{
  "input": "log_mel",
  "downsampling_factor": 8,
  "encoder_norm_position": "pre",
  "loss": "mse",
  "decoder_widths": [64, 128, 128, 128],
  "residual_init": "zero_last",
  "optimizer": "adamw",
  "epochs": 21.4,
  "lr_schedule": "linear"
}
Rows from block 2 of the decoder of a small spectrogram VQ-VAE, named by matrix and row number. Rows with one number belong to one channel. Each number is 50 + 12 x the weight over its row's rms, rounded and kept within 0 to 99. All counts start at 0. After the name is the row's rms in percent of the matrix's.
Before each channel's rows are labels from the 100 clips, of 14976, where the channel reaches its highest value: "responds to" is what is common among them. Only what is clearly more common there than usual is listed. The data: synthesised sound scenes: up to three everyday sounds over a background.
# convs0: first 3x3 conv (decoder.decb.0.0.convs.0.weight, 128x128x3x3, each kernel summed), inputs 0-127
# convs1: second 3x3 conv (decoder.decb.0.0.convs.1.weight, 128x128x3x3, transposed, each kernel summed), outputs 0-127

responds to: laser zap; background: none; first sound: laser zap; bird chirping
convs0.125 092:38 35 50 36 60 56 30 45 56 38 31 67 67 19 23 49 45 48 45 52 52 48 29 41 33 37 72 40 44 50 50 69 58 41 47 47 39 32 35 49 49 39 51 42 48 58 49 29 53 36 46 52 47 54 30 26 33 20 53 37 44 52 43 36 39 41 48 38 50 55 57 36 48 44 36 43 65 55 42 36 64 45 44 38 25 54 48 49 33 53 25 48 51 42 69 59 52 39 55 64 46 38 61 59 34 19 24 45 44 52 51 61 49 33 61 67 44 43 43 57 50 42 36 52 45 35 43 51
convs1.125 078:65 56 63 63 47 45 51 42 41 49 42 57 41 55 41 52 82 43 47 70 44 27 79 34 66 62 57 52 21 67 72 56 65 45 64 29 45 47 68 60 62 52 50 39 57 41 53 62 37 34 50 32 50 57 62 57 52 41 42 55 38 45 46 57 53 59 48 47 45 20 59 58 53 43 56 41 28 67 71 53 65 59 57 66 61 61 55 41 54 33 54 33 43 55 41 30 36 48 43 49 63 53 56 41 48 81 42 34 57 43 47 46 35 37 64 45 49 49 55 27 40 30 53 58 37 49 39 59

responds to: car horn; first sound: car horn; meowing
convs0.26 095:51 29 43 53 46 61 68 48 62 48 54 03 51 54 37 54 50 53 59 38 47 79 43 49 50 47 27 52 51 55 40 47 45 46 29 35 45 46 53 49 28 59 47 40 54 64 52 50 61 45 55 44 62 53 59 46 35 57 30 35 52 49 29 56 33 63 38 46 44 41 41 54 59 52 39 38 56 51 09 70 47 53 48 44 57 50 56 44 54 40 38 34 32 35 47 44 28 65 57 56 48 43 50 28 51 59 44 41 35 46 59 27 47 31 55 22 32 66 57 48 45 44 56 56 45 53 23 60
convs1.26 098:43 52 29 68 57 50 33 55 38 51 60 44 53 65 55 36 58 37 49 42 34 23 67 38 64 34 47 55 44 64 64 64 45 32 54 61 62 48 46 43 56 68 52 48 47 34 69 57 59 54 50 46 39 45 58 59 56 43 61 46 41 46 49 49 54 72 57 51 22 48 45 47 36 37 44 42 50 63 80 49 44 49 45 53 45 55 48 38 33 38 62 56 39 89 60 63 43 67 51 63 42 52 67 71 43 73 39 55 62 52 49 52 51 47 69 41 72 67 54 54 57 53 48 54 53 15 27 65

responds to: siren; crying baby; first sound: siren; first sound: crying baby
convs0.47 106:51 49 49 57 54 55 63 62 46 50 50 79 39 25 56 40 53 76 53 44 52 48 60 17 45 51 56 56 45 43 34 53 58 61 47 60 56 45 44 35 60 51 16 44 60 34 57 27 52 68 61 64 56 53 68 51 48 48 62 51 61 46 52 66 64 51 46 35 63 62 67 60 27 47 47 49 09 58 55 45 39 41 44 37 50 49 60 48 34 48 42 57 40 62 46 27 33 49 63 42 37 54 47 54 12 43 50 51 73 48 62 54 43 35 48 56 39 41 45 41 60 54 63 35 51 52 68 60
convs1.47 096:48 43 56 66 52 41 37 65 56 38 51 47 45 50 39 53 23 26 47 78 39 68 35 64 47 57 40 49 71 50 55 44 44 52 43 19 40 36 58 45 43 42 63 64 61 53 53 45 37 44 48 46 49 33 38 42 43 64 27 50 59 37 49 54 29 55 40 45 56 46 37 55 64 68 17 34 49 51 29 41 53 57 53 45 60 41 50 57 49 64 59 56 67 23 57 49 59 59 48 55 54 50 42 38 56 58 93 46 48 65 47 38 33 70 51 41 49 54 69 33 55 57 51 53 68 35 48 59

responds to: chatter; laser zap; first sound: laser zap
convs0.74 135:40 55 54 53 46 44 45 62 30 52 42 36 49 51 46 30 42 37 43 55 20 53 60 52 44 39 46 52 48 35 47 35 34 52 34 37 47 47 35 19 53 60 25 33 34 35 46 42 49 26 43 50 27 42 34 21 53 66 40 38 36 34 53 50 41 51 33 46 63 49 41 49 51 69 31 54 43 33 43 36 34 38 38 32 37 47 43 29 34 43 31 43 37 49 45 59 45 48 37 37 41 63 47 35 52 64 55 34 51 61 34 54 36 59 30 29 36 51 36 53 61 48 52 38 42 38 53 59
convs1.74 127:61 44 52 53 54 52 53 49 63 46 44 39 48 42 62 76 37 62 44 36 63 44 26 58 41 62 47 60 33 67 55 45 62 51 43 58 53 42 53 68 51 42 60 61 56 72 45 44 59 44 45 60 46 69 57 51 73 58 42 44 35 55 48 51 43 55 66 39 34 55 38 53 58 47 62 44 50 50 58 67 45 39 49 60 64 48 44 58 93 70 40 60 39 62 73 31 47 68 51 66 55 51 44 68 62 20 43 54 67 26 50 37 53 37 58 74 52 52 49 50 47 33 51 51 38 85 53 34

responds to: laser zap; first sound: laser zap; background: none
convs0.28 115:61 51 45 44 36 53 40 45 38 56 33 48 59 51 44 36 56 41 41 07 62 43 53 61 26 61 33 35 46 55 35 50 24 55 55 43 39 44 44 55 54 45 44 47 64 52 40 50 42 47 32 50 43 58 43 33 47 53 51 55 36 39 66 26 47 40 38 48 32 54 39 25 33 36 63 46 32 38 32 32 49 37 57 36 53 39 35 57 47 45 60 32 48 41 45 40 17 40 62 51 58 35 41 49 54 51 30 51 21 36 47 33 41 47 43 46 38 44 36 46 40 32 28 52 36 50 43 53
convs1.28 096:44 58 52 37 39 51 58 48 47 44 60 40 58 43 49 43 54 35 58 46 68 52 59 54 51 36 69 71 65 57 48 56 56 67 56 54 68 75 36 70 65 55 77 47 44 44 69 45 47 61 55 59 48 44 45 58 49 42 52 47 74 68 32 51 52 47 19 45 56 54 45 52 52 61 51 70 79 56 43 58 66 59 46 43 52 58 59 49 49 52 42 68 76 45 73 56 41 28 54 63 49 49 74 52 55 55 69 65 53 56 63 62 86 52 45 29 47 44 53 52 58 66 53 60 55 19 58 46

responds to: crickets
convs0.41 091:53 51 47 50 52 39 48 87 45 51 62 68 29 58 61 31 63 44 33 55 61 54 48 58 50 41 41 34 49 67 61 37 56 44 53 41 47 53 54 46 17 58 45 64 38 62 42 45 49 40 62 43 37 10 46 56 46 39 41 44 67 49 45 47 35 49 57 49 45 52 64 44 45 52 58 24 59 66 56 57 44 45 36 55 46 60 65 50 57 54 56 52 47 49 58 41 49 55 43 35 32 63 50 60 53 39 55 31 37 54 53 55 57 51 22 50 58 59 52 37 30 36 46 61 34 61 98 34
convs1.41 092:62 37 49 46 42 78 48 44 45 50 68 60 51 50 40 42 79 74 48 54 52 42 54 51 69 66 72 37 48 43 53 45 33 64 25 64 43 45 33 46 60 56 43 56 52 61 61 39 67 53 53 46 74 62 66 55 50 19 44 59 56 48 40 50 46 73 43 49 46 49 45 53 53 50 63 53 55 59 51 43 65 29 49 32 48 41 56 37 34 61 43 53 53 64 61 39 47 57 49 55 43 63 42 21 57 40 70 39 46 45 34 43 47 58 48 63 25 42 45 65 67 45 50 51 67 34 14 65

responds to: laser zap; first sound: laser zap; background: none
convs0.36 084:49 41 58 24 46 55 58 43 56 29 46 43 48 43 34 49 52 69 60 67 39 38 46 59 58 33 59 38 43 47 51 46 49 39 49 29 32 33 22 53 29 30 40 38 50 62 32 52 48 30 34 42 62 40 56 54 55 76 49 64 64 53 42 47 35 45 41 59 36 47 35 48 51 61 43 42 72 40 51 31 56 49 58 51 32 33 30 65 39 43 41 51 23 39 32 46 46 60 47 53 61 55 48 25 59 44 65 66 51 53 64 39 49 44 61 45 55 33 70 60 39 64 48 51 67 44 31 31
convs1.36 104:55 73 60 49 39 47 40 52 63 48 57 62 53 39 60 71 49 37 46 48 54 65 48 39 42 40 12 46 48 44 70 37 72 38 55 60 50 34 55 45 53 31 58 64 50 50 45 50 41 48 54 42 44 27 47 24 51 64 53 51 59 50 65 47 41 55 51 59 61 53 61 44 57 43 67 46 43 38 42 27 35 64 57 52 50 74 52 32 48 52 49 54 41 51 39 26 56 55 54 61 58 42 65 58 13 39 74 20 50 36 42 43 33 54 53 52 52 28 51 28 56 51 48 45 41 25 43 31

responds to: crying baby; first sound: crying baby; background: none
convs0.58 097:62 43 53 37 55 37 61 36 34 52 35 54 51 52 38 44 47 16 56 42 50 37 36 50 40 56 62 46 53 38 52 71 55 65 57 55 41 46 38 52 58 44 31 57 62 44 53 51 57 52 54 21 49 63 42 80 21 58 46 46 58 51 31 58 53 39 52 37 75 63 43 58 61 69 47 56 38 46 29 53 29 22 53 23 42 48 56 33 51 43 37 36 58 27 49 50 57 41 58 48 51 60 62 53 49 56 50 42 28 47 69 59 40 51 44 62 65 43 20 63 42 50 60 41 35 33 48 43
convs1.58 100:37 69 62 76 53 67 47 75 50 44 53 59 59 35 39 28 29 75 33 57 66 46 74 58 44 39 46 71 56 71 65 56 56 33 67 65 30 47 49 50 46 64 47 59 55 43 38 57 22 28 48 65 43 56 37 41 58 33 38 51 54 38 42 54 50 61 50 39 44 53 68 56 69 35 61 47 42 53 57 47 44 55 47 73 41 51 48 45 44 56 49 57 46 70 35 34 23 60 48 59 52 37 32 45 44 45 71 37 46 49 50 44 38 48 61 63 35 66 44 55 44 55 52 48 57 55 37 72

responds to: car horn; first sound: car horn
convs0.31 099:59 57 33 32 36 30 55 43 57 42 27 28 60 62 22 35 54 71 48 46 46 60 36 40 52 52 51 31 46 52 43 59 61 48 53 40 29 46 61 28 42 49 42 42 47 57 67 43 67 42 43 28 57 49 53 55 36 55 46 24 33 61 36 61 41 45 48 54 16 37 55 61 29 37 47 47 56 33 27 51 52 59 54 36 47 48 44 44 36 36 59 27 30 44 44 38 29 54 46 63 55 31 42 39 67 48 56 39 49 37 42 49 47 39 59 18 50 46 70 48 43 46 58 48 53 54 50 57
convs1.31 102:53 58 53 61 70 30 40 65 28 56 61 46 49 57 54 63 52 20 60 31 65 56 61 53 67 51 40 67 74 64 49 71 29 68 50 47 49 59 61 66 39 59 43 32 44 38 48 63 37 45 54 48 56 19 34 30 37 83 59 49 31 35 48 49 51 32 54 41 58 56 53 49 57 50 68 57 37 40 60 39 45 52 44 47 47 63 53 50 32 55 55 61 63 46 41 71 58 50 56 67 44 46 52 24 49 59 51 53 60 72 40 64 60 49 48 50 51 78 45 53 58 55 52 54 53 36 32 62

responds to: crickets
convs0.59 117:44 49 44 64 54 37 47 35 40 57 42 35 60 69 27 52 47 36 40 57 58 12 50 57 61 52 50 38 53 45 35 19 43 38 38 35 41 56 36 64 19 48 46 47 60 47 44 48 40 50 39 58 42 39 29 56 62 36 29 50 43 60 39 43 27 42 51 52 56 36 40 45 33 54 57 48 52 41 51 53 30 40 55 54 34 45 41 29 61 33 50 19 37 62 55 50 64 61 55 32 50 43 35 43 43 36 62 47 60 38 58 32 46 42 29 52 39 73 62 55 46 47 45 41 45 46 28 42
convs1.59 101:52 62 61 28 59 31 59 55 23 36 70 61 59 69 75 33 57 51 64 55 62 55 28 65 37 49 52 59 73 43 43 57 65 39 65 43 49 63 45 53 25 46 59 41 46 37 31 65 17 62 58 50 63 47 17 50 42 50 34 49 60 39 64 47 37 54 49 55 53 52 40 45 52 49 50 36 60 56 34 53 62 46 51 50 47 73 54 51 32 56 49 57 53 40 39 46 38 37 53 32 47 49 39 65 52 72 61 59 53 41 41 64 64 59 52 38 27 50 44 50 73 57 50 47 44 49 68 65

responds to: typing
convs0.73 086:46 44 47 52 39 43 37 69 58 34 67 35 53 54 35 51 26 50 45 57 60 94 51 65 44 35 45 47 45 60 50 55 76 36 45 40 54 58 54 41 55 67 50 55 63 49 47 50 56 50 67 44 43 64 46 47 10 56 46 50 47 60 58 40 57 44 65 23 31 48 29 42 45 33 41 61 45 53 37 37 44 28 41 61 78 84 66 45 42 31 39 50 52 45 47 66 55 57 62 61 40 60 60 40 38 34 57 53 56 45 66 47 59 57 50 49 51 60 55 59 60 47 45 44 33 56 59 42
convs1.73 089:44 56 71 40 34 29 64 22 41 52 43 71 37 45 54 33 29 41 55 61 31 16 48 38 51 59 68 34 47 31 22 43 53 49 48 42 53 69 31 58 52 32 57 45 49 35 31 40 49 86 54 50 71 52 44 52 41 44 54 52 68 43 49 53 61 48 57 48 67 57 52 52 46 40 28 45 49 44 40 56 50 49 49 55 47 40 53 21 28 57 47 43 49 45 24 30 41 51 44 46 48 50 41 56 45 50 57 62 61 37 48 66 60 62 33 44 42 47 38 39 36 44 52 44 49 46 30 53

responds to: typing; clipping; text has "clipped"
convs0.97 115:77 55 45 44 47 19 61 60 54 53 34 40 50 35 59 37 40 52 40 48 46 56 65 40 61 46 46 40 46 52 53 43 42 46 45 61 68 40 67 52 49 62 52 36 55 54 46 53 47 54 49 52 64 35 44 52 39 44 37 05 53 57 57 71 44 54 61 49 74 43 43 73 60 37 33 34 69 80 39 63 46 51 52 58 47 63 48 34 45 34 63 36 41 51 60 55 51 46 59 55 55 60 43 38 45 22 32 53 49 55 64 57 59 47 23 48 64 58 49 52 25 66 70 42 59 32 52 48
convs1.97 128:42 41 44 60 52 68 43 66 57 33 71 33 54 55 58 64 64 47 55 47 59 44 47 48 41 47 40 60 52 64 70 56 21 49 31 54 48 75 39 47 33 47 33 54 48 67 75 38 44 32 45 43 61 47 38 40 67 54 53 55 29 43 53 49 53 41 58 40 30 73 48 51 64 65 38 60 58 52 56 20 85 50 46 38 48 59 45 68 42 42 46 75 64 36 60 61 65 38 55 64 47 63 60 31 54 47 61 48 40 45 38 37 39 64 57 54 55 52 66 51 70 45 49 56 50 66 60 65

responds to: background: none; car horn; first sound: car horn
convs0.34 104:33 38 39 43 38 47 67 68 59 46 30 26 19 52 51 64 21 41 51 40 60 60 48 52 48 46 58 46 36 35 38 15 43 51 44 56 52 43 40 60 44 32 44 39 40 21 53 30 46 53 41 25 42 41 44 63 57 45 53 58 40 57 63 51 52 68 31 51 51 46 48 50 63 59 60 31 48 46 37 34 52 52 54 43 37 38 41 54 54 61 69 48 58 49 51 54 56 52 41 27 56 42 34 39 55 30 60 45 45 43 31 59 36 44 51 47 46 51 56 20 37 58 50 53 56 47 18 66
convs1.34 098:54 54 40 55 37 60 57 38 33 63 45 54 63 52 52 57 64 46 54 27 45 56 38 48 54 67 42 46 39 44 66 50 56 25 65 43 72 59 62 71 85 67 58 52 55 51 64 32 57 50 51 77 39 60 57 47 56 75 43 49 54 59 60 48 79 48 63 55 48 41 45 48 46 44 57 62 50 60 71 72 56 31 54 54 60 51 50 56 70 43 42 40 39 56 70 42 52 49 51 50 55 51 67 62 60 42 30 34 26 52 57 42 47 54 30 56 45 47 22 38 51 33 48 51 37 27 66 36

responds to: laser zap; first sound: laser zap
convs0.9 094:44 55 65 51 55 47 48 30 69 40 51 51 42 65 41 53 26 56 47 49 36 50 57 53 48 40 40 54 44 54 37 41 52 35 58 39 60 47 32 43 30 40 64 53 57 56 60 38 35 45 60 51 43 60 25 37 35 26 48 45 53 48 55 47 50 53 72 54 38 45 45 48 37 52 41 37 52 56 38 59 65 19 41 55 44 45 62 41 18 49 41 40 37 45 40 51 57 51 58 60 37 48 47 64 70 34 25 36 52 43 49 34 38 45 44 42 47 49 68 62 36 32 49 59 29 36 00 49
convs1.9 080:57 56 48 48 37 58 76 56 49 33 33 84 68 54 69 33 36 42 44 43 45 51 75 30 59 49 74 59 45 57 53 35 63 36 49 56 53 55 58 64 54 47 59 46 47 28 49 66 43 65 54 33 50 61 51 61 52 42 29 58 67 55 71 48 49 46 48 49 35 40 42 50 50 41 54 63 51 76 54 44 58 73 49 61 56 48 55 25 51 35 38 41 12 59 41 41 51 76 51 37 42 53 28 44 56 51 49 38 61 61 43 61 43 47 34 35 43 65 52 38 58 62 49 55 53 52 69 56

responds to: background: none; water drop; first sound: water drop
convs0.111 118:27 49 43 43 58 46 49 50 50 49 54 31 53 28 28 54 52 53 38 33 67 30 57 45 54 44 41 50 46 52 43 41 45 53 30 49 37 55 41 63 50 46 45 43 21 64 59 44 53 60 54 44 60 44 28 56 35 39 44 65 55 31 33 60 31 26 41 59 47 56 48 62 47 43 59 52 60 34 29 44 40 50 49 31 30 38 52 85 61 51 42 47 51 39 51 41 34 36 12 66 49 34 46 56 35 38 35 51 32 38 28 37 42 49 52 55 49 35 41 43 35 62 61 56 62 51 36 36
convs1.111 108:72 56 52 44 48 58 38 46 49 69 40 65 51 54 60 58 46 52 48 76 39 64 44 57 54 64 34 50 72 60 59 46 55 44 54 42 62 23 69 40 50 61 65 67 64 34 37 67 40 52 55 43 49 70 60 41 71 76 36 63 52 66 56 41 54 59 51 72 43 49 62 40 66 41 41 63 46 56 58 62 47 61 71 73 80 46 57 32 44 48 29 38 57 43 58 64 57 53 53 17 66 51 53 42 69 53 53 50 57 53 50 51 54 36 54 50 31 45 59 59 42 43 42 70 49 64 44 64

responds to: phone ringing
convs0.95 081:57 68 61 59 46 29 44 38 50 58 47 57 57 53 14 31 60 52 40 62 59 36 52 40 55 50 40 42 46 64 51 29 43 21 30 51 49 43 68 48 46 99 41 71 47 49 42 37 45 41 57 50 68 23 49 48 44 47 33 34 41 61 42 55 30 43 63 40 45 61 46 56 37 55 48 30 50 55 66 55 56 39 45 41 65 49 55 54 36 53 28 31 38 44 53 54 53 45 42 71 43 48 42 26 65 55 47 37 53 50 63 52 41 56 51 53 56 41 57 41 59 40 57 52 54 48 36 54
convs1.95 107:48 37 37 49 36 59 43 33 48 58 44 47 34 38 52 39 43 52 52 50 43 94 58 61 46 46 41 73 47 37 33 72 67 39 45 25 59 55 50 52 36 00 61 50 50 67 42 25 52 58 50 39 39 43 40 50 57 42 65 49 51 52 53 49 44 39 41 52 54 36 60 48 43 45 46 38 35 57 49 60 55 57 53 65 50 27 51 33 54 47 50 49 50 50 67 49 39 50 50 33 48 32 53 46 48 16 75 39 48 56 47 58 50 41 38 33 48 54 58 29 58 48 50 46 43 38 56 64

responds to: siren; first sound: siren; background: none; meowing
convs0.122 103:42 08 43 33 26 34 58 43 49 36 48 36 33 52 25 50 53 21 52 55 69 52 57 75 34 41 43 21 37 46 57 60 37 34 39 40 40 48 51 59 49 55 36 58 45 53 62 52 60 42 32 42 31 54 60 54 30 69 47 43 50 53 36 49 44 48 65 57 37 42 31 49 53 31 36 44 40 38 39 67 52 56 53 32 63 51 36 46 56 26 37 26 49 47 53 39 63 44 39 38 53 55 41 42 42 56 54 42 47 58 47 45 57 72 44 52 46 45 64 34 38 40 50 50 36 60 44 34
convs1.122 088:61 50 29 45 60 39 61 63 47 44 70 53 55 37 64 57 43 44 46 61 61 35 41 18 43 37 54 35 36 72 36 83 61 61 44 57 51 35 52 60 46 65 60 53 44 42 47 59 45 52 54 34 50 35 45 79 52 54 74 44 57 54 22 47 60 48 36 52 72 51 76 45 50 53 50 48 41 61 34 42 41 53 48 68 36 72 54 59 41 78 60 56 40 51 48 38 69 80 58 55 47 53 44 63 59 58 47 50 35 40 48 56 63 46 25 54 54 66 65 35 50 57 50 52 57 47 48 64

responds to: phone ringing
convs0.98 136:42 58 62 55 50 50 56 24 59 54 22 30 42 53 42 33 44 53 45 58 54 49 49 54 50 34 50 43 53 48 45 24 28 42 41 24 30 48 37 54 40 53 35 54 38 44 42 55 56 43 38 61 19 37 55 42 49 50 36 30 48 62 52 49 43 41 47 47 34 39 40 53 52 43 65 48 51 34 57 50 55 59 45 45 51 37 39 16 41 18 55 08 26 46 52 47 53 59 41 32 47 65 47 42 54 52 53 34 57 49 36 33 25 58 35 53 71 45 52 45 51 44 51 46 51 55 41 43
convs1.98 132:49 44 50 51 84 56 53 57 28 58 76 53 57 52 68 57 48 45 48 43 74 48 55 50 66 52 41 61 55 54 61 33 58 51 50 28 59 73 54 63 33 48 62 35 43 54 42 62 53 50 51 35 56 50 47 37 66 32 13 53 36 36 58 48 52 38 54 50 44 68 43 47 49 59 33 36 36 37 73 56 52 47 47 69 59 50 50 62 61 68 49 62 45 33 59 69 55 52 56 26 44 37 50 26 57 56 45 31 55 38 42 61 65 39 56 59 34 55 69 45 68 65 50 50 63 74 52 50

responds to: car horn; fly buzzing; first sound: car horn; first sound: fly buzzing
convs0.32 091:45 53 47 40 51 73 24 22 49 66 28 44 47 53 47 64 36 52 32 49 39 28 61 57 56 41 64 68 45 40 60 30 45 31 40 58 55 42 42 38 37 34 56 48 58 60 34 37 49 47 48 56 50 62 54 58 62 54 23 37 38 28 53 53 43 62 30 43 53 17 48 52 58 49 64 39 52 31 46 51 32 36 48 61 48 33 48 49 74 53 22 37 49 36 46 43 59 53 50 41 50 60 56 62 30 22 58 33 43 60 52 66 51 54 58 47 39 48 67 39 54 52 55 50 45 34 53 62
convs1.32 089:44 67 72 53 51 26 52 56 43 44 46 34 71 38 60 40 64 41 59 47 58 35 55 80 51 37 53 44 65 57 37 11 75 61 66 55 65 65 42 56 65 60 69 51 46 49 61 59 59 68 56 47 47 55 47 39 52 53 22 55 76 57 51 52 45 57 46 54 63 50 45 49 61 46 36 52 59 75 29 32 41 60 46 56 55 69 51 53 59 52 54 61 53 52 52 79 51 46 51 43 47 46 47 61 44 36 58 36 62 53 32 52 57 33 32 46 49 42 60 75 43 70 55 56 49 35 62 41

responds to: howling; doorbell; first sound: howling
convs0.113 099:61 44 49 43 40 67 59 44 40 46 20 39 54 42 42 70 42 50 50 53 43 58 58 68 63 67 40 65 42 50 45 66 41 48 47 50 65 29 52 51 46 48 56 51 43 66 49 37 31 44 24 56 37 58 43 52 25 57 64 20 42 49 55 45 50 28 55 47 48 50 51 48 55 53 70 51 29 37 39 62 68 50 49 64 53 73 23 34 47 28 43 28 46 49 69 45 14 45 43 39 52 39 42 63 49 60 65 34 47 53 41 39 62 63 66 56 65 54 33 46 41 44 46 54 32 51 49 40
convs1.113 092:53 46 40 51 68 29 44 49 43 51 65 40 82 34 46 36 51 52 44 63 54 78 30 29 44 50 53 64 40 58 58 60 41 44 41 41 53 50 41 22 47 65 38 54 52 34 46 44 36 26 50 46 66 41 49 37 57 42 32 51 34 55 21 49 25 54 37 42 49 76 31 47 57 44 35 54 35 59 59 23 36 55 44 55 53 56 52 50 46 56 42 62 37 60 52 58 71 68 62 55 44 62 45 47 50 50 59 55 65 63 49 61 44 54 52 65 34 48 73 60 62 71 49 62 72 41 51 52

responds to: crickets; car horn; first sound: car horn
convs0.51 106:61 40 36 56 42 59 47 58 65 60 42 46 51 44 53 26 43 46 46 46 37 45 28 49 55 56 38 40 34 40 51 66 65 54 36 45 38 39 48 54 55 50 40 46 50 28 46 46 39 34 40 51 39 58 37 65 52 29 49 19 35 37 47 60 42 68 50 52 28 42 82 63 59 41 61 31 52 35 38 71 34 51 56 73 43 67 40 35 43 52 58 56 53 42 55 31 48 50 45 56 55 61 51 38 46 15 22 38 53 48 38 27 38 50 54 50 47 52 60 40 46 58 62 54 61 74 66 59
convs1.51 117:35 73 81 40 44 45 54 61 25 42 45 33 67 52 49 55 54 40 60 50 43 36 38 52 49 50 67 54 78 58 46 48 34 43 40 55 49 63 41 42 58 67 51 64 48 48 21 50 48 50 52 39 46 75 43 48 45 69 43 50 46 24 46 49 36 56 53 46 57 66 40 50 46 42 45 67 60 32 50 39 40 52 47 23 68 65 51 66 26 48 34 60 70 47 56 70 62 33 53 35 48 56 38 31 49 47 55 77 28 46 49 75 53 46 51 49 45 38 56 63 71 45 50 52 50 51 36 54

responds to: crying baby; first sound: crying baby; siren; first sound: siren
convs0.18 086:51 46 52 29 58 49 47 49 45 64 37 62 56 25 43 47 51 45 39 31 61 41 20 48 66 44 46 50 47 39 28 45 47 56 30 42 53 53 48 52 53 34 62 51 46 35 24 53 76 57 35 40 20 55 75 70 59 42 49 47 36 44 38 45 64 51 56 53 45 38 52 45 47 39 12 50 28 48 40 43 40 38 61 35 54 29 37 75 50 57 57 30 52 36 43 41 50 48 41 46 61 29 47 59 26 46 35 61 54 46 41 38 59 48 60 50 48 41 36 61 46 51 48 48 34 48 49 26
convs1.18 084:60 53 21 63 56 63 62 34 49 60 70 53 44 74 56 35 58 42 53 64 55 49 63 56 39 55 52 62 38 46 51 63 44 60 43 58 40 58 55 59 74 43 54 37 46 45 49 30 41 47 58 18 53 57 21 43 29 64 53 48 47 44 40 50 42 65 62 56 72 39 30 48 52 62 57 61 64 70 27 60 61 47 51 64 26 55 55 55 46 62 53 75 70 46 33 45 55 53 51 60 54 62 53 66 46 59 42 54 47 45 52 37 56 41 46 56 31 45 50 73 45 74 52 56 56 17 44 51

responds to: laser zap; first sound: laser zap; background: none
convs0.22 088:53 36 36 56 51 50 57 41 62 48 40 58 47 58 52 45 27 52 46 34 55 59 45 40 41 47 55 77 39 51 28 22 49 75 62 59 58 54 67 48 55 19 49 47 42 47 46 43 54 42 50 50 22 26 65 55 56 41 63 57 39 65 58 55 53 59 38 54 46 46 49 53 87 32 59 42 27 68 18 32 50 38 44 43 49 21 55 50 62 46 55 59 69 53 50 44 35 60 49 45 48 37 37 49 61 54 56 40 48 63 46 52 48 62 43 47 54 51 48 34 28 53 54 54 27 50 32 39
convs1.22 081:52 59 73 32 36 25 48 59 58 54 62 45 50 50 69 54 54 63 58 38 43 35 44 64 56 41 65 43 56 37 88 69 45 19 32 76 45 53 42 54 53 74 35 45 47 63 54 32 44 46 53 53 56 70 44 37 46 63 36 54 46 65 56 49 65 46 31 52 32 76 69 49 48 37 43 44 68 54 58 35 58 56 48 68 25 72 56 38 40 57 48 57 56 36 59 52 56 38 52 63 42 74 58 35 38 45 56 39 51 56 61 58 57 42 38 33 45 44 53 56 54 55 50 56 58 57 43 54

responds to: applause
convs0.35 084:50 38 46 43 65 43 39 91 65 43 30 52 31 16 48 32 43 47 45 55 45 29 56 25 56 45 34 49 38 58 73 28 43 44 55 32 51 48 31 46 57 27 31 52 45 53 43 48 57 55 52 56 43 40 61 47 50 16 53 53 50 59 41 51 54 41 46 48 37 43 61 49 48 62 53 50 54 54 57 42 50 39 43 36 22 60 55 52 46 47 50 45 31 47 49 49 57 50 47 52 42 38 66 33 43 63 48 27 44 33 54 48 47 49 44 60 51 36 61 49 41 51 48 63 57 33 92 47
convs1.35 096:43 61 37 50 51 39 50 23 40 48 51 69 49 19 54 53 33 39 33 50 55 55 42 53 26 46 49 51 51 49 54 48 56 38 28 28 50 52 66 46 66 58 54 54 58 59 29 53 48 63 49 51 59 82 59 32 39 57 39 51 59 45 50 49 59 60 45 45 55 64 68 50 61 66 62 54 47 43 52 55 43 66 53 76 53 23 51 42 73 63 35 44 64 37 53 44 52 49 52 34 49 71 41 20 47 36 53 51 44 70 40 68 60 54 58 60 09 44 48 47 51 47 46 51 47 63 33 61

responds to: laser zap; first sound: laser zap; background: none
convs0.60 100:61 45 72 20 56 34 51 55 31 55 61 46 47 30 37 44 26 56 47 39 36 40 34 31 33 52 43 47 40 54 50 52 43 48 56 54 66 49 63 12 49 52 37 46 69 59 50 55 58 54 52 35 56 43 31 42 64 48 56 64 64 31 50 38 63 53 54 49 47 28 43 34 50 45 88 63 54 49 25 61 39 45 55 34 35 38 54 42 65 59 38 38 42 59 44 40 51 38 62 36 55 59 22 46 39 64 62 56 52 44 62 50 54 55 45 60 32 43 52 42 38 40 37 38 61 53 40 37
convs1.60 087:41 71 56 42 24 59 39 41 70 18 63 48 40 42 72 36 53 61 47 52 50 43 48 40 46 41 42 44 57 44 67 61 61 48 57 66 52 54 37 50 51 36 50 63 48 45 51 44 67 44 54 52 44 62 54 45 28 40 62 47 77 55 60 48 46 35 37 52 43 68 59 47 58 62 39 33 66 38 29 44 68 49 50 80 25 62 53 41 58 66 42 28 33 26 42 56 68 39 53 54 49 49 53 67 53 54 39 37 37 50 57 80 72 48 35 46 62 40 53 49 45 61 50 53 46 33 35 49